A small multi-label image tagger, trained from scratch.
Training: adamw at rate 0.00093, 11500 steps, batches of 512.
Data: 295000 training examples, 20.0 epochs.
Rows from block 3, named by matrix and row number. Rows with one number belong to one neuron. Each number is 128 + 24 x the weight over its row's rms, rounded and kept within 0 to 255. All counts start at 0. Numbers have three digits each. After the name is the row's rms in percent of the matrix's.
# fc1: MLP up (model.blocks.3.mlp.fc1.weight, 512x128), inputs 0-127
# fc2: MLP down (model.blocks.3.mlp.fc2.weight, 128x512, transposed), outputs 0-127
fc1.215 091:117197121128107128128133137128128128092128115128128169141128128164163128123118123184128128128059137128086148158089116133132126131123128128128128108148110106128110128131093158107102128128153120113132115109128128128160124100071093163070100084165128178110133112183132134112170098128145122128162164152128128111105119128128089169125147152139169128128107117128128095128167153114130139064128
fc2.215 088:086124128128137146148127108128113143079128123123101124108170144215089173141128128092122128128128128102142128179108117128175105164128128160128097122128119138128128128128128109128145118169106100128123128138102127120144128151156128128143128150144091128153080135128120148046097128128106116127092131156104141112128077128151070079123156129128128128134136154127148128128130149164128076175160
fc1.216 094:100166128102103128156128147094171128128108108128167128144145128187125128117112138094111105128164128128181128087146159128128128124147128130117123128090132074187167105117175095165132123090085128128170128081164128128097135128142128128107128078128110142128186134137128134185106171139116094126120139179137119128128104128115128128128153149105124128106149157114132128122116094128131117178128
fc2.216 095:096128100153128113128148169173148128128172173128156128128120095092137074094188128128162157095156136119128128130128090121115128123126093128128125108128128124128128118128104104087076102128128121128099091171180126118128146090145128119142159149100108121155131128136140156138127128128128128128128131130128128128122086126188164161102116139159144128129165180125103172155108128073171115168128
fc1.217 122:053134113143151128128128158128082128149128166150113128146128111128108128161116129148167131162126128140105156163119146063093128128128105128123116100077112128143146149128142149131111164128146141146141182124172134110134069136178080128097119111128128128115157128194117152150111128133086128115128102098151158153108137113154128081117107164117128125093154128118109128128102128172128145128097
fc2.217 123:195128113128191156096143182128128140140148128128122129115158104125166128064164146150126185109128175086126095128127099128132097130140128118116110111122128143128128091185128145119082102128110068161128128128128127116130168109122109157089128092128159111156118117109128134172128157128142174128128146128128142128100119128101165128126141164144136149128086135133128158118128097122135175128133
fc1.218 095:128114150120106128080099135117122161170128134153111152132109119150146149135115128182194100137116130128054128128128158119128128128129111108115123071104163106151172107128128171170122154155139150128128128132124092128101128129128136152128165128128104132128167128171128128128128128128091128166117055110128128113128128128074125185128102128090095128105154193128107128128128120147135152121128
fc2.218 101:125128104144112123120128190109128156128177169151124128176128099128122128128082128125128128124129146094128128102174119122061128127133128087127117128134123175129109092117170142138080104128124099176128118159134136128128128127138119137130155128045103147132128137105203138116141128138136127105128103173128114113147146128128123128131095173128139122098138111136084152128140111053122145131134
fc1.219 084:093128165138132104128117070145128153128132100128065128157126161121176110154152128139125128128167139128080158160094126106158146125157092104128128120128128135163095127158128128162132128196194113112133128128159128129195152164128156150135120166128079113124159128141128128101128080113128117128128125104128119126104132150097142111114156128128082100107115128118117112154160149176128128128128
fc2.219 083:050128132098185147089128122128194138141155130147096097128128116137126105128107128094119186163132158166104102142103146128104113156113091118128153128154120128128142140097121128186128142095155166128125128128162128135128120144091128130155128091157107124128115128153139130150114128128123128128128091082150128128083142050128147094155128128182133146128148128115128153107115128101122128158128
fc1.220 092:119141128149142128128128090114150109171210128128128093128128122139137128128122130156128128116128073125127102103128128128176088112094106117128106128128128137142157060128128181128124134128128128128114128151102127128094160077101162106128198128093128127093152129128128109148156159190160123128103146172153110153175111164115128128128134109145083130139128150112145089128134145137157128162145
fc2.220 094:121112128128095154086142152130128128138128171164200128149128129128140068093128137128115104128081137146091104128149091157128128097128127094138135163125128134128122128128192041056123108180128128160128123117147128120103128159159102145128128128149105159155086128080131104116128128128097150136145127128128128114113128154172105127123128138151128146143128128128128128102118094092111128128095
fc1.221 083:163159109128189128106155128143114107073136128129127135128142096191129106107111123111172174128131128134130119166128104162128135128128135143102128137169128128102101133137128157128148120137096146093117128128090129082128128099174128112067088116179163128117128188128123131122128103128171128126128149122108128157128128128128067128128142128194104128128118095082121147128128084128128147148105
fc2.221 085:128116134119128150079079128084139128128128098128113147128174128179128136136113096108163141109128066134164122105128089163128129161128119128139150145128151125129123116128128130091128121140117128128087134093128158099154128128128128091100133068128086128095151099128098100168165161098124126169116104146109125111140109128064108137103146148087067128128128133091156129118128178142103145128110
fc1.222 112:105128128128130112150133140138128156169128128157119075145115115154090081128128066073134125128156101130128157117153178088094132128127149128128118128070083121156147132145186128140128099062142128128090100107169128064128153088126128128147115128125118145119134129128128128153122160126139128128129131187116106150091116148167177128139128128113128115133132189116128128128135117153121128128128
fc2.222 111:128128103132141106147128154128178099128128128135128177170124151113128093125128162153128138128093128128117142119103114117136105118164142075128128147119163107128127125128128128128073120130124128128117125128162102127145128146148176109128122164123128119174128128128166128196109128128128093117129139071139119150133128078128183180096062111115128128128179177136152102148110128084128079128151
fc1.223 076:076150124128105128120092074125095128177078132134128128130128113168094128128128162128154088147128153128131129082155090128128161097127128128128128126095114132128128101128069122154138146158128137128128128127193120128110119106147128079128168137128128061128128154128128128177128113147123128128128151115128114154156128128106115125128089143159128173128090170115131110166128095128173194143128
fc2.223 087:116143104089072128112160128140103136187121145133134176139128077092137093123128128149128128128069175133113113068128153147128107105101101128130122168141107128080128130128193136128116132181128128117151090128162128110128128108128128128099128063136122128095175125116110105128128112151163127137132094119128145102128128150117181128133114158128139128128132108100110179084128128128128131128146
fc1.224 081:127128101128175156144128170152128123134116128111128113197154128128151126147152121191074097128128128110128123142162128144096128128128098104149112128115094128108118161144151128161127149181145128128128125087128150119061142128128128086099105102099128128105166099128160166100176128178146084076109128104181089128133126103113128128128090128128137128128143128120102128128123128117127082128128
fc2.224 091:147141157154128099107145096094095094117128127126165124112155147174140128128139147132175127150104148138116086149097138138093112111174066173138107107120128113149117161157128128136160109104128128118128117151132163120128155073097102075149124128146082105081081117136084128128128128117112152189128140145141114095128087139118127141142141128133170145094128128132122126127096109148128149176128
fc1.225 120:121144166175128124124139111098128141127230127125099128108111121128101134111095128145138128104162128094128129128128128079128089128095123095139128131118121128151144086119128128128178149128153151119128128166128128154094109097082125149153151109077081135128161120112168134153117128144128130150107131128163130146128138158147136124151097128187099095128107128120129146079128203128128128147128
fc2.225 103:128123128128091128173139149095111143128113128140162122113128120099149136128128110091159128125144147119121128144152082145169128155128123104128128162128128133096109128128188128072128128137128114128128098092078126116159139185213069100117121177128110124135106115128142098087128128115128128113128144118155130113153128194132038118128128108130148108100130110114128100128123110128135128128146
fc1.226 085:112202126128116108076113127136143112131138087138111128158115128128140147121101154147105087097142111147128177153120080128128101119127128132164128170128069095180103109097144128173155172173186126120128138136153128132128128096093176128152151111128118128122141067136128128137175133127128122119126112156128128128165097157148156149150150128141104128120128107128129151107128128092154103122109
fc2.226 075:118128083148156092128142128128128127069150169134150127171128155123131128149128128092128140128096107097128085127145155142128123128150136104189109110118129132072128128128164106128128128128160128128107103128128128128076108139189147128128122154138096128141017108128164128128112090097128105141128160141128118111128141136161141146128128077134138135083128146165128133128081121128128128097109
fc1.227 092:128143133163128074128146128117123107148140145128128186124104150120092095134128102089081128094078174132128128161128128126150102128128127128128113095128140137110095128176164117128217159134172186104121128128128128139163095181091102085151128138126117128128138128125137128136088101127128128098153104128125128144116128128149116157128128128118107128150158166096132128130128093152128121191128
fc2.227 086:169128128108081128080128122127158128128128150196128119121128128079103078128178132166125110149089128148128087083148120111105137129154128113130128128201128119142128077141141128128128081111088128149098108128122124128139128170128128160128137136194115117125060128128123118136093095111128091135101136127144117144128144136143116128128128148100114134128178123134128128128090128097086128092128
fc1.228 128:128154152108102128128134132128141114128177183097150128128122128157131128148128122185113110128134079126114128128111128111110114111110081128220128170083112123181119154128116105159119104150082128128128111128106155128044169059128167122107128152130100154128130100125128128128151126128142105128101146128142128128166108112151128128128128133128130125111140128128128151131128178128149085128106
fc2.228 133:095128172136135122128156086115142096088063142128128150103128167156119115128128167128188128128086097132147110128078102128128164128128108104185114145076128104128128131128092128169177128133128128176128101140106128128128164172158128093128128128173148117080092116125138106128130134117128113128121142128167136140122105128159097160137128126137128123090128138131128128149128180128156128144075
fc1.229 116:128108148128153137173129132126128124153128153128128128128096141119180128092151146161143128145128128134063128103089128116128098128128114119172096104122128128145170077103079177216124141137128128082079157165113072128128138158100118128128166104128114128101112140132191113143128133128172128128128128128141128128152129118090143086128130128147146128128128143128138128128128097161163132114165
fc2.229 107:123098102120115141147152123137086192164150165132128128143146136128128128153128152128071136134116148129105128128128136128087147104147128097096153098147128128097146141112144128136105198153128128089082124103089144137128119128123126109111098145155122128136128128037128107128164145139106127145128128140166128086128128080163173122149135114168128152128128128157094128124122093163072154141136
fc1.230 114:083128159128112083128095151107111128129128112121065162128128137135128164152128126210184112168126146153046128114128164128121110153128109141187128106128128128128132118070139140128139128128146124128103185097148135128128115128128092128099128116145121128128154140197121129116127128111128104167120097099133112110167091134104139128128128115128128096110124142109129128127128122155128133081101
fc2.230 103:090105128103164145128147128087150128128140120120128091111128096188128165097128128125090145119166128130128128156128128115128096135128128117128129105153128210150128119128128128128133143128203111128097129131128138083128148099161130128140156098086128102117149126128136147155128166117149109128114120190128103137144092097128105128172136156134125124149128064129093132098110094113128185094161
fc1.231 123:128172129131068132079138125133115147091203128105128099128097126147128130108136128097127150128128059116126148128128128128128081128128145122126128119107128087171128068128100128128148121128128140094149166128098135137118100140089171109119129128128102152092110123127155151110132123152158150158105123120179112128171111128111161136128099128132128129128067140117128128128111181101128128181088
fc2.231 113:112160128143074125128121107091124141128133128085145147113154124128144098128134128066162126132085156180128128148095116119171168141138128138188136166120081128060133151134152103078141109139097164140130094168128127128119128128180121107174128165135128090143128130108091128128113128125148128128128128107149158119120103161175083133101134128155118128141128095128099128146135143140128128128091
fc1.232 109:135170105128139096143177128143118128128128104128128169124096128169151166128191142190172143120144128160128150128128128161107118139128128125173143110128128076178128128114088128144128128116098104130128162120130128154128128128095100147102147128118166075141128114179095128121128141128139150160160103092122082128146087128133136103125128128177161128098128159128097128115128150135176087128159
fc2.232 098:104128184128128128128117122128106171128128105128111132123206128146128177105098105124098113128128114105128078142170204128113128155128128128107128058128128134133092133154137109128128156143115136187128128149117145128119135128139186160128130128128126128125161128148128121128107151159128104098143122131141094128118128044128177128164139161128122116137170128128117130108129168128124164139104
fc1.233 111:128128128128113087128093128127128128128129106102110164128131128128135149142128128177147121186128119144071161160107167098153124123145098128155128147158128128078157131109145169102128146128180133140091128134144097165139128124128084128128128117146145156093145151196128117110084094128095071131128107128113133128153073095126128133137114159147128128069103126110147152138127156150098146083128
fc2.233 095:141095114106128128152129195126138161137128098128149106128128106134150128118142105141128205120128128069128108128164106156128128128131106124137078128121086128183092142115144197164141128128132074154111147134098145128168128059128133142128128128096131130128174110128128140118153128128105151110139119114110168128127144100120108089176143144114128110180083136130120147128128101128111148128128
fc1.234 085:092115141156097128135146171128160128097128155158137132151096099128128173118179128168088128164128128117138127120121118104152128085128082128122119128145083165084154147101114131169100128188099128128121153138138144113102118085145128075128131163128086099120158087128128139110150093198128115128135130149176128128101086109135168136128095128130118128098125149122128126128102118158133145129139
fc2.234 072:124116112122128128128128128128100145193111116128176153104138164094125144107138107147128128128156092146128121112079179128119098083186146187128106128101158154128071149186143128115148144099092128128142163128150128122123155128195081128132128124138128128128128084128128128110112165168095125156094141128152128098156128128128106128127127113161128134121128128136157084114085159143128153128128
fc1.235 116:096128128104128098128128138175121128128128143128070172131127116095128164131128140138156084149104138195084090142116159128141114128141113164161109099159117128135166120130128194146159128133177128114115212135128097113125128137128126096136118065128089181080107139136128113131119075134128083107125118128113142128133128143114155128137121128128128133108110128102129128144159128128108129098128
fc2.235 112:128128128109128128126128102128167128072141131128128094143160128147154128087151109178128115128116098091152132128113128146070090128128166109089128095177106225160128111128098128150089134105152128128105138128077141090121118091128152138137128129134128125124128128128084128092128118118124142121145127187128145128115128151123126103128109131063128140182128128148103163093120128144097128128145
fc1.236 092:104125123145154073109141107123133128118099094165128128131128109147162113152128120137149145128128128128171176128152153128154128147121128088128128108138128128108083164112166128138123126128172153128090084083152069128105128121108100074151128154112128128115140113128128147143114128137195123083186128105147128093093138182147080147133135128128092128159165119113133091148175128128118128134117
fc2.236 089:150156106092128140120108082109124102131110128157149145117180128121151081137128137117146102154114102158132059101128118128138149105146135096113126155138128098097212105128128124091113128114128197140084128138128120128129128133128120129128118162208112128114107128093128108128128125088124128164126128128128093107089159128082128095151156138104165128124082138086128128145128128128128128128128
fc1.237 082:153184144161128164085102124135128102159128128132135130128157130091145065175089154128147123129145187160128128128138115157105128127143084113160108163128128128139128131128128139120115128204128150125128045107187070128128172128106128129128128128128148092106128142099139139128128128128128104115089137138109108128115128128123157128150135136128155130123103099120128163152165128130128173097128
fc2.237 087:133162155128128086147128128128106120190128127128128098163224124115082107137128128128085128110128150128112128128128156187128124128145072131175152146128123061100144128104131128130169128128136170122128128171128152128128108137128128128128143128173109111128106114128107156115096138115095117166098125138156128128143092131175160056128109148128122137128128154128120128128107107086128119126136
fc1.238 089:067137128140138123128151107128177094109133111140128128146142069147171164118145098163152128149074128128046122148128200128140128128128128128132136128129132128128099153120094172098128162128126128128108112109165111134107101151113128128074128128158109122135128128174117128151138121100128135128130134128128128128091182128123131172156128131154128128174128113117128115142128128186104181098128
fc2.238 086:128115156128161166172107148128107125149079121151128101128157112153139128143124128100097131129131131128155079128128099170135128128128128095128128128128137148128128156119128128172069128125131100128085183124128128105128128135136102143070097153128117162161126103128157139070087156150111138128175084134128064128101120094128114060121138134128128149128086168129128149102128121126128151174128
fc1.239 087:116102131128128093128128134128128128181096117151128128128116133153133132170159128104104187152144128136125144128072112128128150130115096121105111103123120170073131139150128136128128105079128136117128128090128119131157128159139128134083128111176152106108103094128136179073128076128161140153161117128161128128104161128128129094139148128097128102083156139111120136128128085091194151165102
fc2.239 085:111166134128128137143141077144128128128128128122128128112119094108128152078075059138128121128128134128128106164097139101128128105143099128124127096202128134128128136108133103152114156125074108128129128106147128155186102128150132114128135110153151101170128134128163161113113088130104144135094111123127128120128138169128113107115128074128066128128159128128122147101128160166193156128083
fc1.240 077:128135128128128128134128178130145142145116180173128128158128128119151171152128128128101114122128152128104128128161047128184128113143139128107106128110099141153182117089192113152152131128128128128104132137128128104128119128190128128166059143128148128106153142149112128128131128104139110128149076099123090128127154128105151113109109128154103128122131099101140193090078142112117150128128
fc2.240 086:112069154139148087166132135125128128128161106128097128138154128128128182118142128117128129153128135097125122128109137121128128126154131083155122125142114168128112133169109111128128077076136074117113115161128148166135109128128127101055128128128104128178086116137128127098128090154152159176147128131128119095154067186094104128128128099077129122130123128129114147117138179128148124128130
fc1.241 088:101128140122128128094128134128143128091125103123119161128105128129128128098128108108128133121112185207057189128128104151136099142121133112167128132161118077139128098129072128124128128131065122140128128128116123127128115188128098174132158166120159074115133131159128122123100135109141161176128162138136106101121100130128128146130138100128128143128128179107120128131132177147128157110128
fc2.241 080:128069128126136129128150177152148155128128104128141134175128128135118128101128114142108136128143128136128138128119145128110113115153128130114128110134099128128118146154128151128152128132086078152101124161127128161085128150157114223117113128128128153149047128148155130154115190128130134154083121156091144088117061128128159139135128128094129128128128170177128182128128128147128128128128
fc1.242 083:071128148128106120139109128148162128140128139128113121100128134150133128149113128128153131113098122128049175128098128113127128132144100127128120086167128150081165128128089206128129138111108161064153133152109125159103144128159153128128118106107110199128128150154148128128095090118150114128128115131108142110167144152064128132128102128128063128106137128128128124120128128144096128128103
fc2.242 081:081089098121079173066129142082136128128148104128128110111128128151154116128081128102080143107152152128162191146128120126090121124150217102115136085128090101128142166128128109172128128106117087128118113081108128128139130128103102123105124095114155172149128160119128128128107128104128144112093115128131128140108135128138142165131097128118128128147128112128128138158166099134114155128144
fc1.243 111:134116153136191146138141079128118128091128109107149136128129128159128114131112128128106152126154141128099128132064149136170090128128055158103112078172142125110160118135121128174132128128139153128128124181128128102128150107092128145128149137126142177135123124178111110109130139131128128169126091128091128155192128076085163066131128122128146128128128105099128111118124128144114151139116
fc2.243 126:126091114139128171081125114142114125128087083128076116128157130142153128123093158167110157140115066129124162163148117128094128112159186128159114132158121112128135165071128112128145128128108132138099128105098128105159136150128172128163097114128157123120128136138071092143152128115138128143128140102142141119113142083113155128153187128133131137128137178107122128151137117161066114128132
fc1.244 093:128128147127127128128128128152128128172096167088128151175171128134184128141128128081149153184128189136098130165101128103161137080123090132128108162150128133105107164169110128137109163126110135141128077125108109114104140128114128128128101128158145113123151128128074118084115128143128128102081128149099128089152077118122128112154128150128122150108128171108128195139151128128128141122128
fc2.244 092:128098092130119124128119154113073126106093092041070134135161128128128162128145111080119146126126111105103127126128160129167125128134128149128128147128073128128128125111143203128146122156095142121107133146107138108128128132130128130115119128082117098128114094179113128121135057128128148151128140128135128103104128130151124087122149097175102145122076145128143128128114128121128106188119
fc1.245 095:122091140128105128132119106128113128117170118128149094157125096159127128101134153129128154099128088152128105096038142158129127128128119153150140115128130177158133128128128147192143125153110128120160128164179128089056128131155128128133128132187127128141134128140128128092151153111158137138128124128135128128156108063084179095138128141142128077116141101122128128128128172114137106128128
fc2.245 103:094109158115128164084128139161095126157113141091102147123158139125136101152112128128121128140128123128165073085137092135111128138126128056129117124161128128112136100128128128138134128125128156118082119128146116158128149128128127128162135110190160128092128126094079101081165128128128113126155115128128106128128128104137097130151172128168183143147204128128148077128126128172116128093127
fc1.246 121:128128164128128098073101128109147128128128157150128189128101128143104178128126090179138175128144128128128128181100128071130100120088111083127121115123128128172095146109102128124131164128108161107103123091131112174117079095102099128128128130128089084120147128144128151081128091154168149159128113145170157128105128128128118128147119141128142117114128128138158113114118110128182124128106
fc2.246 118:153092094114172147163147096172107154130115162139128134116140120078149129102104124151098112149146089143087142140125125128131113095121105150135141071107119127129128162166172110128128117099131129111112104098152128144169145109128128160089128136135167128128108110128149142140141118116108091100139131121155128128128160128130071058117147107158100152124107193107173107136128096163158122130128
fc1.247 112:104165117138128138092096122127118093132095096137128128128131128163118110155143117189189128128128146171074118096159165140178141128150119140208128128128094128148096128141133128128160163128074134128128183118164128136128128121174105129136128103151089143106149128124128106158123089118124128080113135168128128128098161107128128103120133140143130151089159147119144125122151128128128117078138
fc2.247 115:109124153120128128135141102171109128111162128143161148102136131143148128099128128079128042128122114181174099090091144139120123128128097117128109157101099179120132084139156078128128128128159128128104128180128128128069100130158128138051106128128092114116155136086128095128124140129126128128116157144157085141140096128150128154128139138098128151128128105156111128118114142088128128128139
fc1.248 082:105136128137142084063130108106143128082113149166125207128162134128089143128128070133095161128112128128076128128128058128097129148128155128128128124128128133133128181128127130138162143140139121128151122099168133157085146144176056149106115128128088147121128132107128139156128169128148102118136150089120143122128128085137128177128131128143132105144128115128128128128128165128130128091111
fc2.248 087:110161117100112165152099087128114088128084149191078128089144128133121129128151158171128150105128101120153149134128128102128122128105106128156142128152138128138128158128170128131127059114128093149109121096128117141099117150156128089090128128128123095106058128133091136056134176128133142097128128128128128146158128090152128128128128128118128101135119128103165128119149128115086166092146
fc1.249 076:171103113127137092118142064128112139128130128128162118128115128174107151128172120103120171185123128157128128153128128128150142128128179109153128105147145113101128128160139169169132128128094130129148097118126128128128073167156128118159087102119137090128125128128128128085125128096172156128137128131152081153128159128108054113128117077128078118128128107128152115128136118128139128128193
fc2.249 071:145146126128150130137128113165128128128108105154133143154189128128107159091093066079128128144128100128138053123128128106131161112102136128128148128120111137128128128153119128194149128128128131121152132128077128136154124102128128169128128124114128111159128128146135128094157128128183109111177101108118097128128128168142070133125143128109121128128149165156125128188165133196128169128101
fc1.250 128:133186128128077128126143166119136128135172164128155128160096129128144176108176144095109128108134087098108120160128128114108077136108126111128128128123128063135147128095136128099128128140172180128128126128128128143128069106128139165109082120146100128103128135141128149128128128144128088163152128111162128128164096098120153150138126128158128107146080145092104128083150128159118120178150
fc2.250 122:128143163096155146115161088137128133161128153128128128105117136128150110121112143081128128128128096145124173143069150111156128113144073155173128124109128144110128128149129128075107128139128128074128125157123132128136129128082086131128128073164126125081148124085128153128148146128088118128146112128128128128112135168135129143124102067160157145124127128128146160140151190133179114155069
fc1.251 128:115142128118071074128143128118104128107128138178138128101139159128128142144107126093180108093128084116136215142162151085136128128147128100129123128096109129127128128119144128127161154128183137104120128101152115188126116128128098127140089128082112128115167092111128147138128128152128128092115133124134140128128162164158082172172097116169128128143082145131104110127128128127132126154105
fc2.251 121:161161095094160175127128087161123116151111126132052123128184133117138128138103168128118145164171128168128128128106078153168128128132100103128128164128128114128122128128155140112128130119104128106083113117107108097140142110128108099128128156128111090114122138104128073090128139096128106128151154128128135133128171107114091128128128102149128136128093100037152080128135128131128128128128
fc1.252 079:081155130128128153132128103128088163128148157121124128123132103128154111128128120128175072128148137128195128159144128115128129146128145142130150063133128083062169142117113095120117128128134110187137128128131126128134128146122128118088128128102104206128160128137166128160134153128128144128128112191128128128128149128128149128128113101128071139128169128126100128134128128209128128128143
fc2.252 079:128128128094118188083121163082128128128128129109145170128128128147128109128155178146128128114107166128107172145120155128128133114106136128128128128114128137128145111128184096137098128061128128128168169128128101070128128078085128128128140128128144123128128128108128168128128094107092128128131164142128128134151128119103128128095110133100177128177128204109141128128128103158057128117141
fc1.253 080:163163120128093104105128128128128133124128205153140131122136128207146137128128109094157133128121128138094128128108128108163128099145122160113128128126144128085128125169128150128128128128139135128128128168077134058144152128126160144069128128128125179074128156128154125128123115140128104128128128180104138119128125128151090128156157188128089169128100166125128128134128100128128137175095
fc2.253 075:128090114128078123071138138109138128128119070128102149165142128124128133146145128128128146123169062148101128128148096135128157128149168128128096128068126128156171133129157121128128149159128142164114128098128153128128149128132128128128097078072128095127128139174086153158128094109100119128080149128091124128116128128121120180128128128135128128178065154128128150128140128092135174128128
fc1.254 096:128149128135112099123110146143102136128128101145085099128125118183081083112128128128157106128128121151128128143156122055147128135118137110152108167104103129113166093135158150147128146118128103128117168127128152063138109122130194145125134128128085162128150088135137113128170092148159173128167128141116128156083139128128194123128128128093128114128149158106115161114127179105125128122128
fc2.254 091:106115128128176128136148127128236108054176128128161177128145130128128128128128097166164128128128117128128114128101105102184128128128136097128153164128128102098141128110116128128122128137121166128133165128154128128128090136128128128128128136111128148092083128134085131154128128096140128128128128128120152164128182093128128104120128128120128125102116128116128059126128128128139103050129
fc1.255 106:106165128128128128179138128128140148128124128128128158147105114128128128128157115128192207136128090135118128128096099115097128128128128133128106117098104128166117128115204132128110128051128110112116110114128133086099128048152145115128095131110128138128155139168128142149144164144104092131128100120141108113094105128161182102128098118121128131107097171128114128125136138128128134130079
fc2.255 101:142128140126145095100128121124128119144182128105136154159168127127128172093159128128155128128073143148154113128109123110124051117144115128089107102101104154128128129128136078107128128079082128138128153188168149088128128181097168109086208119115146128128128137146151128173103128111128145128146100101128135100100128119128128128128128125128128140119150128135093114127081152128140135148128
fc1.256 093:098181128163164142178068140170140135128128108114095128128128128128128094128128104154155128128128151146066121128077113128175128128142128155138128128099128067152104094133123128139145157139128169029128186143128138144159119128103110110128128096130116138128117148128142120112128110105153082128116090128128128108128153124128117103144165128113128101108128107118122128151148157128128092100100
fc2.256 088:104103099086215172128128152112155128128128128161128128128166096111168097128128106128084128116148149128133138140128128118149128128128124128105132128174128128118128128165130093137090145129203128128128140136094134074098104104132159143147128144141128159128124143125128067112121156080117135115128128116128131160078078071160132128103128128105080147112108131131116128131153128140107109098156
fc1.257 106:128128140128128069104117072133070128124116168133172128128128128138119102128123157183175140181134128147128121136114128083105122128129128130159101149149128166093127128128124126175114166113128103128128128089128148128163109154112127128128139136127113084149144155097128119128128078128129167144111064128129126128128128111109123063135112158128120128118094131127128128118100068156174128077152
fc2.257 100:161174104110159138129128093128094139152143128161124164146127128128157128115093128106137119128144144128162128137110126085152161133098133128128128128128128128128169124152128128160158140117167151072128139096128128059131106128153074103128106076097128128128134128128088086160143089124146111128188139137168111143108128136128131154117133108178123118168072128136105120128128130128153070174128
fc1.258 103:128144128162109150102095163194128107085122136137155128135150143128118171147160164141128128115143129174134106179174076164128128128128148128160128143159134120098095098132119128147121099096140130128147103112154128128152128204113089162126111097154128128128116129095111128059128128140132128128121113128117128132070128142128195128111108148179136128145128106107117087134131149123128123123124
fc2.258 100:128117128163089147171102128109136181118114128117128065132169116127100191129128087122149124128105123128170106132171129127152126144138192139128128114128128146157128171128128128128162128128107051128128158088115108152148047128120144167120128179116128114150109123131122113128121113090128128120126145128132114117128104151184135128142142093102170136119118086131118114137115128145099128128128
fc1.259 119:128176105111061128062114104128120128154192187099128097128139137123177157157125128074107128094155128102120123133171119093123128139113142135172116179077128128139115119133111138115131148140106115113128128106127128174138082165128152130128128128135128087108128128102128128133153128128128128149112138128128133110149099139110128093128100152121128128123077171128128176125128163098086115119151
fc2.259 113:128128089128128121192128164076128156043128106109133144145145128146131128128128128128132144162120082128086138129117122128161187138094176128185128147108089119128124148081143133150171128170108128138097128165087128147128110158124117109128087137115135072128151128128130128164128128137128164084128144098128128148128129150150114153156165096101162128128128126128132097151140128128148113144128
fc1.260 094:128110115161046128064138128174117128141171133157128111106128175135111129136096178075128107093128121136124128133141126128163128153116145128145129157128128128130081134128115178146128138164128128128127140114128128143147131128128108161159128128132104128147148128084111128090181128122128128117161124098128114157124167078186118128127113115166099126133091165128108172128128164117132109170091
fc2.260 083:125128128139091116169114099128128165079170163104128095128098147128128121128128104128120128099128068158128111106082140128128128110128137105128149128143128151106145104128158128110169128128095128160131117128111091139128128128167101083128128128128124048128128128128120071141095104148190055078128128154160133135128158076128121128148128128128128130090140075099148128119128123128152128137128
fc1.261 095:101159128128105107095072137185117143097128128097133128121128099134128143164128128119128157128128153128107128128128083142128109128128122128145103169155128128109102121152147128088128128160175128067128128071128128128085147187122128161096100138146141179128094170115096128128128128146114107171162168166128128141071083148141179108109128128145108087135128128115128152128144150128128154128128
fc2.261 086:128145128141130128128128088060128162128160122136128078118128126128084128125162128128151128126118122139148147128128158099114054128128159148128118159128088128128130128128128128128132089128119045121095128107128135128107092128159096164135129136080126157163128125141125128113072122099128162171071113180081117100128103128138128128093096081116128153137072128128128128137111128128128134118120
fc1.262 109:128157117128128128128128160128128128128152128143128155128110157170133128128123128125068110085113059128186165109128086128127106146124128134141120128128128105121128128100188089128128111131128140164128034166115145095106128120057128128137163169120154137126139095128144128128142128128147113128119128128135128128167084114106128134148128165203136128091128132122112078101115128128128121126128
fc2.262 116:147111128153128139128136128130130163112186159137172145159128134128128128128128125133157108100104128117152127119120128152076128122134128129128124089155104128113128097148088076110128128144128106128130128128168128143087140128128128145133176197128114164158112128104139125110128128145115117130178128128120119125128128159206179110159128106106159113054153134205121152127105143094115151122140
fc1.263 078:128137128106128136126077079128128188183128128128111067163117145145128100163174128116142119116117110172128098180190128113118149136128144128128162141128150103192116117128085128155157128128092138121128128153128128196151124128128170099128102128139110050123128128128154128128148137128157076128128128121128096128121108128107128153128128128128105140166104147128114122147128133128128089128147
fc2.263 077:125128153121149087128127200099139128128193155063132112144147125082128128184102128128095110128128128144128128128128171115145182122128123099128124135128078128126140103128138073121128133128164183146127121128169128152146100106128116184162128128128109128128120128128186119120157149123143128083128170067150128125097128093100158128128103160122128130099128128128128102128142128128148128146126
fc1.264 086:168146106128159155128128141136099128115100128162168157145145128152128128102115132152128144128111166108119111100082128107151128128115128153127128092141127167110135117124128128149128128128135128202115128128074128131110128056171118147112128133142179131128128128108142150128128169157178173135153134121128084141164128128142085123167149108150128094093225128105142128116111136128128110126136
fc2.264 092:128146128160126167072127072138092128128128118097164128103119152128128154128083160128128101110125128073128091128128130173128130128131116127128128108128128128128122128146128128116097156142140152148114128127084128187173134131138184128125113150121147198090095128128128128086128128136086140138155077165125111111142128121125164162164128128118170128128204128113127128153128161158142128098128
fc1.265 107:147130159128128129128121077128158129114161128107128161134128105156142151132132128051111158128128128126090123147071141111178128130128065128128119131155132153128128142151118134119128152128162128128131125196128096128128155128063152128114142148128128154102128129170126101145110085129152143170134098128091134154156102071077128115128166134133115128128123095108161141128131128128128163189127
fc2.265 121:122087128142128156078128128103095128128128096128092108128160114124161132156154142139133163125146060118096128149128110164128175128146171106154113129130124128128150147064128106181137137116096102168114128128128118100113140100077128099128105086142161128128148107139066128118167124107103181117154120128145128128121128128100160118124165120141158139158098128119129128154133128163067141131131
fc1.266 093:128117098109141128156091128133075131114139156128121128137120097130098112128094058134115128126128081128167101184128204128128128152113155112128139128128157079171120128098121128155128143090089128167159174128181153115122113128128085120128107102119103168107128128128128128167121140119144128136103128153128160156128152128128143133128126139128128128103182102128140097116134128193086108128128
fc2.266 098:116128128128151131134128128128128086105126128153128128128128138098164128128138162156183114128090199106145155140174099115126153130092128087148141122128108128119079101139159088128068158091128154118108128152128089128128136079128128124133124128172128150128166139129128154147153139112150128100134150142153122152122144133128144168104110142128160128160161167175103128165128090101058128139144